From a checkpoint of a small audio embedding model.
Data: trained on single English nouns, adjectives and verbs, spoken by a formant synthesiser in many voices, 78125 training examples, 5.0 epochs.
Rows from block 8 of a small audio embedding model, named by matrix and row number. Rows with one number belong to one neuron. Each number is 128 + 24 x the weight over its row's rms, rounded and kept within 0 to 255. All counts start at 0. Numbers have three digits each.
After each neuron's rows are labels from the 100 clips, of 14976, where the neuron reaches its highest value: "responds to" is what is common among them. Only what is clearly more common there than usual is listed. The data: single English nouns, adjectives and verbs, spoken by a formant synthesiser in many voices.
# fc1: second MLP up (model.blocks.8.mlp.fc1.weight, 320x160), inputs 0-159
# fc2: second MLP down (model.blocks.8.mlp.fc2.weight, 160x320, transposed), outputs 0-159

fc1.265:118107121127140101126105148122138167141119142170118070087129164129135119129111131114137132135088117127106123124146130107151100121111112093114170118124159100133156143084061146145141110147096097125134090160142199125141118156187153120121088131101126137117087105160103137124114104145087151150113126104083110114143151129105133116084125068109117102135128170122111143134156135125173160126144113129156130145137120109094124113145165152102148102117143158131151150130174096182136120136140104
fc2.265:120128149109136180144079086200144138125122143089153123140117139114141109123144101155138140101125120126108149133112130147139123147138147135130137136084140141107171142178134137145126097125115070052131119105136135164119152129130133173173127122162132101133122143124121111114138112121153152135098101127181160138122151154150125154132134112135133117069111134140101125133129129148093111136109219152144122178112111128120134122120076137115093125176108128126134128151129118146126130144098069
responds to: whispered

fc1.69:154136104096134109156104112104111167092118127129097122144125134121140138118111119114088099103135103126091102112132150158164149130111124135145097097086133165163105134127134111165091139155096173105114122118122123122188073161152070133130111119147173136151125134119106155081091116100088122083114130135118108156133120109146107078135145155156172140151115129128120138114117105158130107141127130131130133092169086161123156127164150156097130121146122084103167103155145102154118110106122166
fc2.69:090146101111135107111142128201144141127111158147100139145163100168131118111142124102179134141116123115170152170116164134108118137158130139128132145153124127143122128141119137118127131147132158087130170075126104089141138118104106111200100146133135106118150115117123102100110099122102077114080150156126131147117087100132111116137113140117124147111108140118122120094106141126137125135092170105085128076197152114139100125157077100084119098073135126109129112118123149129144132148126110
responds to: quiet level; intonation: rise then fall

fc1.88:165154121124122122135143126113116174126121151144106141140142178137149083149112141148109153125094113148114139064109142140139156090111074130117123148130173136105127162115119192129162122147098133099132155132129113095108123119182133136130053166127116135120122143120110145144097080173130115137091145128121120111143122141124064118136125134132136143121125162126153169155172153139113151120152155089167178141147118122115119151095138147093115110156100158121158136144101088125150103113114125
fc2.88:133102110136112197177118130141137112126115111115161132142161128122130129172143140125134118119119146136126120152144214144145105107163123134141119114098171127109144121133133118123134082127132200143125100100134122125148123164122136114133139161147142070129180129123118125149120146122119106134134119091056183131100177131120132134142125147144127135061098122121144139146134144088122104139160187129114121145104158118131134130149136126164091111103106114129127117060112113119135123131105095
responds to: voice: high voice; intonation: rising

fc1.278:113136103098127136152120141135152090154108143175112153117138171121126110136130114129110129132113099148062106130106141143105178111121139134078130137126149154223121133096160148153142123178105131110155129174114164117104110102130127133120111094183135090144127162119124161130132102177130098092096148128109095148123115136120135105127165101121149131169123142097133142100077098139143154088136130102150146124115102127131132141090178113103152136095129110092122151139140133135129120156147125
fc2.278:105136164115131129153122128183159135109098133127127142142127115140128121123180139134111114103147117128119113218126112140119157141150133166110141100143119103162167132155102145120121066145141168073135149103126117078133183135100163119116132135107142101120124114110114147120141090116138135140113078059120132144086182134123151119144104160127126137070137120122148128102155119133155102135194104139130112128109159118135146138154096126122108119172141136143131108117127142104100135127105095
responds to: reverberation

fc1.76:165151109159119121110127163065147117140138119140082133112151127166150141133101112116085102127119138099153105099138105143133115084095140124140106149072142123168144129093122101137152141134116137145114106118120124127165120147129083130117089096149165115147105133161080174114120132124127133107086091153137120180118138122097118108155187127157131107155112149123099149099082111140149153135150153127154126123177108137116101118100103141071158152153114139127083136156133130119140171128097151
fc2.76:099118159104132136124109119113133135139080103110114112126149136150119117122116137133133129150146129175166141126138105132114095152165114130109118137187121136140171124206193121136124125149127173088149166115121084147156114089140126124148128128142128082140121127116118109123129134114140153116085120121153123142104140131156111112164086110133118149110120143112123114064097145093127117126118191138100129105168156132124167149143114106093115114069140139124137123144118141114122139097049087
responds to: voice: deep voice

fc1.317:112121116112134155152125129157142141123149126131098127150140100113116202122123094092140156092109142118122153116134124134088126149131125099135179087106125135144143131150140148134130119097121116164139113214085163146134116123064130160122146149104147105149126121151118123131087155131116123144161119119116146118097142065128132139161154119146104108152100120165144132182148151113116101125113126130156142114091124091159113186128099134174148075114134130164116132149115145117183142130114126
fc2.317:121163151103125134152161147144100142105139117121112140118168138094127110101123108131174104124132123119139130106111108119142110110126097117148118163153120147138161143160148143129107094160136082094123123163130132147087161128125121139078112103131118121153072147120110118128140119124140103129250141126053119109127130145129107168139097133148124115100154143117109116156116134099133123124147127110158140179091121150134134120122169111197087136154123130118128122158129123108143151161150116
responds to: intonation: rising

fc1.209:131117100106137152104108143157157129127155155151124104111127158158107132141083135144124129136107103122125106105143119111177171132136096149124133105141169056121121127097150160116150157139098069107146123137169122110124150089187144165133111121111135106147125150157105133131108120138099143118071153134122110104156153136131083128084113105112124101133106141116123165118171149148165152127146124163159160141103132158058138114118106126085145109145114138135150155150161095166150101121137137
fc2.209:099146124174129113154138135091117130111149116102177147130139107146134133137128121148170157113133122129143137146123154125139115118118114106138122119004140114144133124174131108122133086104146087080123124136109136158148136144144140148181128141114136106115076136114150121131118097122103176127157115130102158128115137128128167122122151116102131158094140110116112121144102129144137129147056199127114101160156123145107159112144085135167109116109126120128163128131127131126109110135080158
responds to: intonation: flat; voice: high voice

fc1.38:082125117146123110128106145159167174137143133131116095116151178138130124160106141111136117150115129137110141114182136107123150134123094119146159107084172112113122096113141116142145135116089088083137152199141119103118147137148163137114115118088133090121137141134117158094100106123117141170104137096090093067167179116120112130132141139123130096113125164101135157122140140130153109124141118155175174116096123134129126131116114161131158063105124128120153154169147114156152129097112129
fc2.38:149128094108111120140146126136106141141171128102217141128121135122153129126112109124137127160125119158140126162136182132128163118134126124132129131018125130153129124185129127134114143131117077083130118167122131164111113099118110123179130144092162123146145122119131096139117127126120111151187102096086145122126143138127156111120104096133110110063095113125161150142119129162141132138113205134139113119090143137119147136141164135154121127157131107124098116143134110123131108137114130
responds to: intonation: rise then fall; /w/

fc1.74:109091120108135121148130110121129138105111162146131135132151137122129144149079170104116111106115100102107105083128147167137136174143086132104117094089144181167099162104144169138131159164098155155157143140105111157116110141084123145119108132135142074162129147139116130103095097148131112107091113130094095143116139124102098133133197108166130143128119117126139192106141138136147107147133113083160163132154118136149107143137091155110148091115090135127162143149097134112135154111148155
fc2.74:097118100138136108106133140192159097131171147161176115140126124129115099120164101129114171099126114108154135146149171134120121144132127132152099103165129133109170144106114124147130115133115138024158156112121141137113138155109102142179118155131157176112087113150143132144156127111111057136094093124116143104131150137135123148148128128117107148157101143112134132096127105112134122126080159066147129148167082129136127151150096124109103102133159115142121112155129144134133118125135124
responds to: reverberation; intonation: falling

fc1.117:136116097130156159141117126132089146096126111122092117122139125152124132141114128123123088096138159135131107129134104072098149170137119117119157134095126123096123150086105056128130082153123124110144141156174107153139147122130117106156214095138126153155126144120122139098095109146165110113115162130124126126116114162121131149150117119166131130088067139115138081114154134149187111110148139111080136105120109105188145110152134133131134103122143165121073146146147135126148138148122148
fc2.117:095141128144119174093129152152150127145063095099062107145129090159131132112140096144131134169129134105151090106131124129125115124108118096123103097125079120084139103135111122136098090160155121126113129207123166141135144134129134129185130135104152088134161104142122146122126113115124141146223124128119148122099155155139116149153150156120129121135112127128143121149151126127124133101114085165105118134171140116135136101132189145169102100139107109118148131131160129129113133103125130
responds to: intonation: rise then fall; voice: high voice

fc1.84:136115116121104103118164177133124147110135178142109137139156128150115065125107121118154163133139144127111131126144149178152132093132131118135110101141129110136080144148139106150110126156138124160140149161114144153110073121116133162110093127139091125152146078165108089141106100102117179100093131149093117121166147141169138094144094144107109118152128135150109115121132136113136168099133102119147114178097187109073098160121155110124150086146127113107158115128131132159110093143101159
fc2.84:134152112141116148187127123119104132116119161098062151112157118108105184147123170123163130122130124149118128077129142114120155159166143151130112124143082126137141122103147129149124097107123145105132182140136114135102128162145152142136149122146120140105088140142101125132144131142125131121147140140179161155106152163136148183160179106148114126164117133120136080130162132152117123104084129196117132167174125114146086116122151161081165081145140144129156129121121119126150133122121095
responds to: intonation: flat; voice: low voice

fc1.151:116147113123137123144129135096162159094194154156103144114121140103197163145121090144115114151130163168146133098140101113100110169142141075137141151113135152123139140076103112185178161147115146111133113148146114114125116094122146119124130118127110138135109139204089128129148131114145129110120118136122102151090171137148185136126147120090105109123111105121106126108134113118119129102121124120099163109143139103092134100083118127118154106130112154164121134116136130123109131080082175
fc2.151:163121157142152154168161126102151147122155152114108135135118119138136158079145140085159108184167131117096140111137128092111150151175101122132101102169125152129134153187113122140139135119137123138144120147147118122115177074113096145175140138129128130122119145118125117126167069145145153138113144086185125107109107145151100122109126115145123156127128125123129118145144170150142131136117164103157138153078128131138157127152126113074134092118094139138118124155147117111097119119045115
responds to: voice: low voice

fc1.19:116140113098187147136135128117140091132155138113110155129092167132121123096109190119095119175120099140123091108162137155086123115145079116142159116126113116126110135098117117169119111128092116092121136158083123120113148133127134165110128084151099152119130110114133065119106108128127137143101139102138165126167158164164119115144079110131120129127164151079116132128114121148099135129117130129118149163101122144155107151149091075111115145085136164116129169106106104143165111078127142
fc2.19:145132128145125127065116114163149116118104112139089102159130115086104119118103132137137148251126126136138135104150128132136131121119112125115160153098118144122132145070130143148106113113108185155126132155134176128133107106132135115122104105118118149114196131147125114150155149130132110133130121173126133137118137133113108153136148130135128134160139120144117113205133144122118157111059106090158128126167132132091098129138107133143101134162110131131102103110118130123133117117155070
responds to: intonation: rising

fc1.36:137129094093158164124111156150096129141182128109105122145102120094127163147101055151145153124131135137099118107125122182108120123145149105125137113163141115105145132167154137116149099097076124127156108161105114146098127115076149135113123110124137088112093135136093115128097128151138174159130123112107149110081157090131131112154119133160116129127074129133143129144131121130094125130141131140138113159098115100173107150064097118148146064118139118138117146195110143122126121122107138
fc2.36:136137128107120132168116134141106135122151147111087121147163144117136109115127113138200106090133121107100137158111106121132122124120133123129125142125146154149134106181159122148136079141108076131134145130130098110082139135139143142068119154127130121167087132138111136116132118138126104136200111151074120138131121142123114187135108104107111122071118151149124124156125129121119118134091109126135139164101151138156119118138153114205053115185124150126143131114125148113135163127115076
responds to: intonation: rising

fc1.32:197116078120127129109092158121135112104147112124075122129096154135067140177130147109142138133099127137145080062143109142117144116157135110120132166117191142080124148089147120094082129106102120143166101126159169156133119126143144104133117134141149117125105111149109142147120117093137152109125112105106133122094144166137127134146108092133137121137116170105105124129104112100118109145167094110102173153122109164117156149075128091109153130126154126106122129132130163138145150119113157
fc2.32:118125097081144135111067098136116105151116122110134145121116151153123119132182117114166147163148117155062102145128106138165153145124157119129130125145085098106180140124095130139109131180148146088092140115097137105149109116112128123131144121117097100139129127134121159135108138101141155128116121114156158186129115160119146162110169118123139099161082153121119127160130110174140118092185155121161137131101138098150167126132161136159085098172118087159124131123128154153127130130119112
responds to: voice: child-like voice

fc1.133:121122169147125098156148131164137116125144121119065164112123142145144137105109083112094147111104157103090111128144157112105151092105086092126168139149112129167131118143178157118135123169083133109122107133086105136136129129096114169129116115136149120119167129187117166146121152130127133133185129091149148112110135098116137152119153107111132118142091133149093160088111134181139160149128137120168127129118132140145110184145130093158174089108134165145131135144120122084137099127116125
fc2.133:135149145101137112152149138173138132131096094112104116113138115139125115128127103118157122106125115107108110120120095133135102137171124135133114146105124135091158116238126149133132138145123115168125115179171099107126113131136099115064145114110132082119089132121122128122126119137130068119150115146112166120128168123126129124161130139104151132086116133144129118113118142130143148146205181113159140149108129134150143122126163132137111099148140200119126129116129132142155100114057136
responds to: intonation: rise then fall; voice: low voice

fc1.15:123096096189130136123147129136140153086128139135119102132120122133102072161068124130119120113098138142132142116155120095172155139085097112158137104095142087133123125127143133144161113115164140119136123164098134145113145092112139145139127102119130091129124170086125166117114104124104094110118114142090136071133164125116145111116113118122166090121092129106118127150144123180161107167107121131164112128095118146141144125092123155148173109090148164124147157174145119145183168107117148
fc2.15:092111109114130094125134130149130130122133120102177120142108112131140142127124142142102153137133145134156139144113197131134124117128119124122131114065135149120136122196102127138109146132127170155133144210134125107104095128131145131143111137143132114130194133135114124139161157136115135156255101113118168115125165116114116096104107128116111128096122140120138119153124115122121137122118159166108130118104150137108138127127116149120169115215126105111148130139130135123122137127158142
responds to: intonation: rise then fall

fc1.147:103154119129124135090118142116130152164160137168103124148152195112151119163141140159128158113102110141116153115150147130146106096139113083159141122127171119119123103110129180093177128147079148123146149154091141097130103082131161131109074103086121156108147171152137155107097096155107145132121130150103113135119139118116112107095120115145121125136118145143104171133146143152119115127192097126108195104121115131151140151136106104129131136104112157115141166154104112125144098161091128
fc2.147:122094131185108152209145139152096111144156120102130127128132115107128137154108124084090103160135134150131127172123192136127156143161112136133114116099148133120135116137118137129140110132138202128119114149135105081112131149119130117138134128127129043129099117129119115141138114105129084140143152061083169133131169108159136125144117112134119138107098119131146129128124140141123112140087142136127131147109112146137143109180146118202127120093119128125118122061137130130111130117101110
responds to: voice: high voice; intonation: rising

fc1.299:173109115104138132128142107132117124102098136110116144170121109184124165091098102151069120124140140135151127102095142124165140119127112141150114104149120130148129123143190107134114145097137136091108116111124138161144147151133118092095122114158156118153136108130104145138095128146092086093111098121109152134124124116138123116117131111128117178158151177142119137063081131101165149148090092137089137142168130120132123134135150172108169157101115082103114100103144061114127144106137137
fc2.299:132115139094133089112103113157124127143107100121100111106109142139128105119129125137174107204123136096141140143124134132123145129122125126123139127177083124127137129176142140114128122113111124080131138044104110124165123084114110083184155128134142130122135139138114135104114128120139080135098133118144115124131138126128146102135116126106138140181126139133119147086129122164134131121169183131099126099159101145129146118159027119085153117129102157127125145063124133145133129131147147
responds to: intonation: falling

fc1.187:110093126139124116134108133123156126130122128157107160081163161147141142142088164117099130080092091123143113143132116126154123131107080142144151144099154097127140156097122147157140126133102121079102148135125150117128139168162159149120100129125150099171145128139085133125113112132112132135100117129079089132135147126119101136110164097151119101185106153101135174128152155157149142136128121100176159111114101121156101119103149170108129110082125146123190171167113105160128138096088136
fc2.187:116165154120139111137135133159148137129096095132255124138125127137135128148157133129116135125122130154129159113119156119138095122149145125116111114096139122117183136157138144142139077135126139062131108059105115163146123134104128131191148168143133162130137128127120130114106119132129120128099116123079107148078117114112122122109135138109140126052108135125121124130144147157132130145075141098112122154146092113135152132177108107147095112142108107118132105135139141128148134136159117
responds to: intonation: flat

fc1.3:141147109133143145133114158149110087098097127172095135159183119109150172130122141115107154117165088123079107107137108165150131128115093114137079113128136132155106147107140104151118149103114139141153139130086135125137102136173073113134122124164181124120128134132106138112135151158137080094144099082129143157101131098127113109116170122124131137133103093160093144097104141116127138135122109158186136161140120129147101151140142132137177170117085094099106118160118131188133127144122146
fc2.3:093131107127134108093149098207134149122146137145154123150171126167105133140148110150122129101144127113158138124136180125170141147163128119135101156182125133145159112144132127135115140137126158123148166096144117089120091173153122090210106153125128129155102129106089143105127104132124117150102133159146140124111134133111153146110137098138134112078110114138109105095129126115127113092129182129101117079160134135142117144136105105091044137095132136130154109135107118148116141120110119
responds to: voice: high voice; intonation: falling; /ɝ/; /i/

fc1.152:138134100077125079149112106123135117099081135127100163128113124155117141123098139132087154117069152103142156123118131119176161095131103112148120109109144134162115135089182133138075137129130133122140129170088154134170096154143139091100150122134107114149067132126069141153127123127115114116099100125140137179134108100157140112170137148162124155133147132135130178108109119141139173156094142133108145149167130124142098153125155173123144153123135112112168121136133137140121180135109132
fc2.152:100136167070130109084102110205121141140119135131175120147133128127136121112122125109184146201116126131127147134135118148114114118134150149145118117159083116122166140126150127122120106129129167075118148051117152140122150124118099102194136178133123091123116134144113114105113128135136093141084137133081132148122086104111124090143144125112137137151129155115122146113125134125122111125153184092085150098165149159128142125129112108093109120081129145131155132117127136134147144130105125
responds to: quiet level; /d/

fc1.115:112146090118141138147108159131094119141145155127078130109160153114137154146124182180115112120124134149143138121160160158148086123118113110164107087090155138111096156130137114118148150155089157140144163125134125144135137134139154128124118108111110104147133134145132110114107098131106132084090148108097139138131100163146065069112136134131100133119161110140162114092123160160148174160133139077142182161118115135146138104111174147131157114111093126139159144130156064112125122115119111
fc2.115:113121101157130150130107109152132123141099108128193153112143121134114123168143112134164138151107133138157140136131137160130141137142114109148118108117166144129115114075134108139143102083119194043152151118131155119093109139132134128175112156123098125148133119125101105117100158126123096110140137149110126128129178116127136148136130145127110093162110143130143108116130141099128114148078179154137137136161107168134114122156107125076030110164109143111137124124131122120138177099149141
responds to: intonation: falling

fc1.286:133107110116097117146113143123142149106139119148116131106148155142136126129086125136095172115082098129122135118154098137163159164118071123112131150086189099169146154080110141149141161114125089064114134144122127146107129113139132160122086132134184097134126171138088137129106099155115137141088115145069145076138152121086146143113151092134141119179119141093123142157148132127154136105112124108149179147124132132103090135120135145107149117114122117135150149155109117167130101112104113
fc2.286:108184153078144131128142126179168131134099123114235130132125160112141121145136137119109132078122106102127152174133137113113097110109100115120117100088155097147182154172113123157112086139119108097122138073101178139118104154115108123182108153147143178126121137116116123126129137100145152121112125122082128143096138142133137124113144145139136131061114149131131138141117136156122114148131153124109136148112114125109136130135139115137146081182110108142148132100139129136124157135114137
responds to: intonation: rising

fc1.39:110131116104117088097103141098143140121129125107099112141134133129120119140147131114157158113164170114111127067143133156161171131131092119088121141117119110155127154131131121106091103181143095104128126140142128170157148078144133136153107130122166099083152184122111158142120100165124173130123136173116144126123124130108148114088107092107129104191105118122126093088103127158139120106147125124099163167155108132167144156120176113123116118097098097100108108139094120161149153118098124
fc2.39:119132134107140135174179133133090105104153099078153163129113131130080135121125123145122111102118090091118110136139175155121122155160138151154127117103105109125107101150122129129175121143098145175143147120119114155121111176132129138143107148119175153091138132152135143105114082099121079158100176137209092129118100118147143121117156133140140136057121110131120117145121141084130140135110189114114101127138134111134117154139150133142110112155124136172128147102118120093124102139102161
responds to: thin (high-pass); voice: high voice; whispered

fc1.137:155154133117107145123118145114136131084124156108096098099148141172155162132134109097092148130096163130160106113109113129183121113093114076166098146152204145117140143115173126151085131092121120113149133119132111125157159142149162086142148146166159129146097131140069168148129125099114117108113125073128141152110127161146152105102129123095098121139107152159152145097104120141111157107106134111100167149121137123158126145081121121128136157108113081130167127130138128143119129108106147
fc2.137:127119137078135093193099138111125084113088113121169125106112148135110120134147119137136132174141119128103118144129108127123123097124102147137122101191111090110146159201157128114155125125115071114136112118123125135124127118123110106144134125140146135094140129156156154122119140127127093117102162154171168127110087135136130094129171128102158135118128118120130152123110111166139091111166182127117142110139075118089154111163065122083102107135139175124096143108138124114126116099133156
responds to: intonation: falling; voice: child-like voice

fc1.227:142119056160115142110131124132129125128122126093077143112089156160129113134104085149155133115117115129123130053163123109141166165133104126108110158123111145114114131134153139132153099177102133141080129151151096146143075147101161148149110123106120146148107138151094110117104142135131146129126097131164149129114097145126133103119162151175136154144141144126129117086115086147148160149137093153149136121132161121100156112117123105097150104111080146120100128133161152096122061084114128
fc2.227:167168112154129107164121118230163119116050113122049143118121117135110129146120129131136134111141116070142128202142117145122113134136127098116115138101145128130126116177119116133117151163131127136117102153115101138155150122124122128114131128158098132133166119121145093143145092103123133127125151122138168134149127160143144109142147129125139101124108122138133097126128136124124150137170146138153126147085169137108161162158083123153200131098115125154109120130153149101107115136114117
responds to: voice: child-like voice; intonation: rising

fc1.149:125125105116098147105141147128125129171136159103080134098127188100134143127126095154114133096116104144130166075135114135127122145117128077144117137161113123106129149099148174112146095134103161118131133135116106131145095120102182146151125131159100154098142178158126108104122087155146130138112125150137152131120137116122119111076166136170106105094123149157118138129155089140148107127135092135100096091131159140153145200122091087101141085122145144129155126146120155138115093079112141
fc2.149:101146110155113151171127126183137121113127158132075118132116132138110162132153130132144118128150113135121112165126189121146100143180135126115134154047178168093143118146093115126139111121137131151110118162111128073150165156144127116082157111152161074149108123121127133128137093115140068139130155076091172151140132143125136142123113120121124124102120135141134142144131143110139143129144145125119092131096157128140132132179158115203159105115122145117135116091138144115112133141129104
responds to: intonation: rise then fall; voice: high voice

fc1.309:140095145108150099128123121115129120085134162136100170109087120101107141139126121128125123099144188129135149126147134160168135083126111091107140093170135190147122068109109151106097117120110155082098110126154151122145134124093121116126108102177152115128105118131120095126134113095104118106165105112094123112104129118147158158119153133154106120121134158133122163117109096137118102158143140079134170103114095161103099129130107085112123128117107115127149142144129120176171143201115127
fc2.309:158128105121147133154182133197149102109098140141153122131157110098122146107110115175147113114113108147112094156142115144097100110117120131143118132140144126109115119194140116102138150136112179088120134138151104122142119142118151166081077143114120098126127162161109125098091118127149146088177104129174147112149146091124108141123144073146144144084115155122134138091127123147120105125131119152103106119171109158147161117170114112134106115155163136137129121148100150123112126137103197
responds to: intonation: rising

fc1.211:135118100115156131153096163145083130138117147164078175123110098144112140134126132139135142140149205138161107079130153129137106149088148073152135149085139134106110154103157139112126107134121143144083144134073136121136130124163162139126114137125175139098146095104117128114170154115089122126114088131123148130110112170129152081108119113132118137122107175136120143096120130105147167130119103117136124184158150100159189132148136108107152136122122149127143123133145122184108139096127138
fc2.211:128124121118143134106061122187112160106148177158109152127139099165110169104121161147139157088113116118111132137116113146129108127135168140106129113165175159127174159159131113163110173139137118122113092114143096159166107124157102107112094138093129103113147141161145160131085130118132069143098122119143205122138135086118121150153107158111121165104132134126138142090086113134128138108149157124138138117099125123111111116133120122124090136087083113144140149122104152126114142132123096
responds to: /w/

fc1.300:122123160134137156153103156109127181099121109118069130124095137107125123116089107131119132079139160089134110119120143171130139085149143086114136114093105166179101142118113104140101146118126135112115106108122161135119128139140126162121084140152176097115114115156160109117118104151189115132094151123095068150114149127170130075123134133120147075137125108141116119070131182115092113135123175106152147181143145137107141157121129120135142117095128122114148124113128129136109148116151126
fc2.300:111110076139111166137168111150106125155143116119112138097120134121163128176124149149118132142178130127143122106140103131145059164148119132130134134130088132091141122120154142123114145151125157149111199171123130145155109172135158101112139129134113128146121135135131147134108118125173204113050143107134141146107148153151130158147162122114151141165132108112140160115113084134131111127098094135173107124168156111115094114127164117133121123120121139113136110106139146163107183090136144
responds to: voice: deep voice

fc1.1:160137109109140113164105138125187097160148131099094161105138110158141120124148163117100118130125166155064126100146127157080151132122118100168155157123138143098119172092156155148147104162090123147135132128131120125141115143152145116185091088157116096118091144146090135103148145144141127114112128151131152163105119136164129107114134084130146095143143131133131133130137138173148186131165108125103124153158149127125108148138117108113140128079107118106139178135130146127162138130066158
fc2.1:113111112120140112152123079120141111136127108135139135141120090120153105150133146128133130135117171107168104198112097144150060139111134111115113090155112142143104099130127101122146112133126185146104150114141090126138165187141151125126103146118112084130144122137107126132126140111100063124141135095132102193126109089155162143128152118157101125165154138158099132111108099121090090107132118117090108171167125128150141111118163138141085142145072120137148143121095126112158137114117151
responds to: voice: deep voice

fc1.98:141085117113111100152119113115134132126125147169101120100125152118143141137089149134134111106107112111132131108175128143160143139101107140116135127088145109136142178113123138156127119135110116089099126151118137123138100172156152159148098131081139100147128103125087124115074113107105120105053129115054116087126157117118124120134155144180132111176125141112143156128141161170168142155146127092136143133133122110152122126108149164085124137088138139134169148169168104171092116107118124
fc2.98:127182120101152125142165140134147134147092119152219126134130124101146114135155111147095136174104100113124165124121144107140106121130139127120132151108143148140181158158120140145105096159113153057116097067090122153129123104110101142157137132120140169128145124132139115144114110138122145143099084114154102138086077099133137111106155143098135115099136134114123132120116152114134136127068148096124122130148098133159132108162096129170098113114126132124124106096158147148141119155165082
responds to: whispered

fc1.237:125102103124104088185114138139164097105144121068076143110144131114119105144119123091155141140120163083114120112140097118118114097106117124141151129133126126089117129100149176129153098147093110140134135161115132157159141117142105130116109089140133135119113120172160109101147135121115111135109127145134109119111118157105160097113114113116094118141125123104192150106123152150163112153156132135108144152097130125156161175144133102073133091084140122159188150161170116121117121101089169
fc2.237:166120123154120112182128158121143144139068126128128086121112139140137127144145067172108127151097145081121118123105133162117130143124118150127142130144122147121157135120107104134110097137141127188145168096143108124127131118137171122143137109179110054140097091136109121087093124120151097127143186137182123110100173095116103096108129165119155154112132119093122128104147130128146153121127163102119100179128149143141162150155100100115127132136122115146122134104154098131095138140088115
responds to: intonation: rise then fall

fc1.61:163133140125115096140159132115139077100082148134103150169100140157120136177106127114163178142159126128114119099150133155127079126116136117130155099127120159125152147132138186150115145135124096174109162122130140146121123173114122108155123116087115129129157134162103126137156145132138130151105126116162096126099117095132189129162148107124065140152062128105110151117100130133168127163127123184126142091143158097125116118095135151144150115116105076130114139126102159139095125135133126
fc2.61:164110153109127128184169132181125111153093143137095106135112129119108131165117133119130120077147134128159122184122099123125148115145129169123126097202118117108128135127157122107114114126133064153132118158113079114123130140144122126084151119137143180131135149136138101145105105133121173106165148107097162122150102161122114156100135119104147114110127145130137153120121125159134147131150178112172149140063143138125096147109122148135152130179135116120127121087141141123146159124061125
responds to: intonation: rising; voice: deep voice

fc1.129:146147126153123120122117117136119136100152128166109110118162160153107094131105133113111142143108123106102077136169109163134153113098057137114105146120185139137119145120121156135140088167096122104109148118141135138128129102152166128074076125119136153157107163121091164132123093139124138133110132098079128093124147148098098093117154127119127092151112140154118184124139129147106119118192127119193177150100136135133126128110121133096113098117126124124146173152107083136147127128101130
fc2.129:128120121112124163162124138125165111138122083142207118152095117115123108138141110112136129137097121122148162148104134133121095121134115136187095113120190115128156154144127130145141056132149193072124123140139132129121132135122126159134145137118127121110127124136113136128127128107122067138160137148057174133099104123136107145126094127131143125119094125121137106124111135112111116147091159131137133164172102116110183112167101136196099119083128126133117135079122147143129132139120104
responds to: voice: high voice

fc1.72:117103111053131115099125130159143146118173152104069138129091141119138116106143114128119113102134110125135081061190101150100124133160129134117116111118118175124119147105121130112077100160145153102114125186075101131122154124155107156107132103116132120099099172126148151099145136106132111123115138135154117116112118115090146126146147079147099149127142130111093146137118173168161125125120132135138172140103117119132112162156097133124107157117158168099159152141150135146123133132115166
fc2.72:139158116149109121127084120222101131146058098132109112136124093128145108133088116124116154224174102116102115139134105127161141125151135130158145128097141135138155155107132080132122118143114122103152139194116134114119098131130113128091149114102124127087124151112135125137147142116114161143091146138124104143122094125139135105154088109138132144132157134154147165107117118084124112153147161130141159134110131132110120124133067153112107163166127118129151145124108148135115115149164144
responds to: intonation: rising; voice: high voice; /u/

fc1.54:090091139119158138088109149135153115136127115115121111117110138164143121133113148096147067113106135143106142111158105126136148095141117108110138130113179063125134138099108143119137133128087109158144123152107100125112114115184136128168120111096115097142100109162105141109141152134114122116097131105148094092132175129151141116120172107142130089093125119115138174121147128145129137168133140127113160160119127123020149123129152131094146140145104109120106130179173093139126115158134138
fc2.54:127120141104141095148121114070110122136109141137067115107122125152142138125123112138143120108145130094143130172117116143114126137117121150154132116015123132139102119125132124099118095076124088074114114141106141170137121124141124160162146137125139135138104113139134113112116126123129168136088126121123074138140174128145147113126129114129126142129174127127112135125120123137113114139083153155132142151134103134134165106110069124192044103157124132158134145114120119120105121138122187
responds to: intonation: flat; voice: deep voice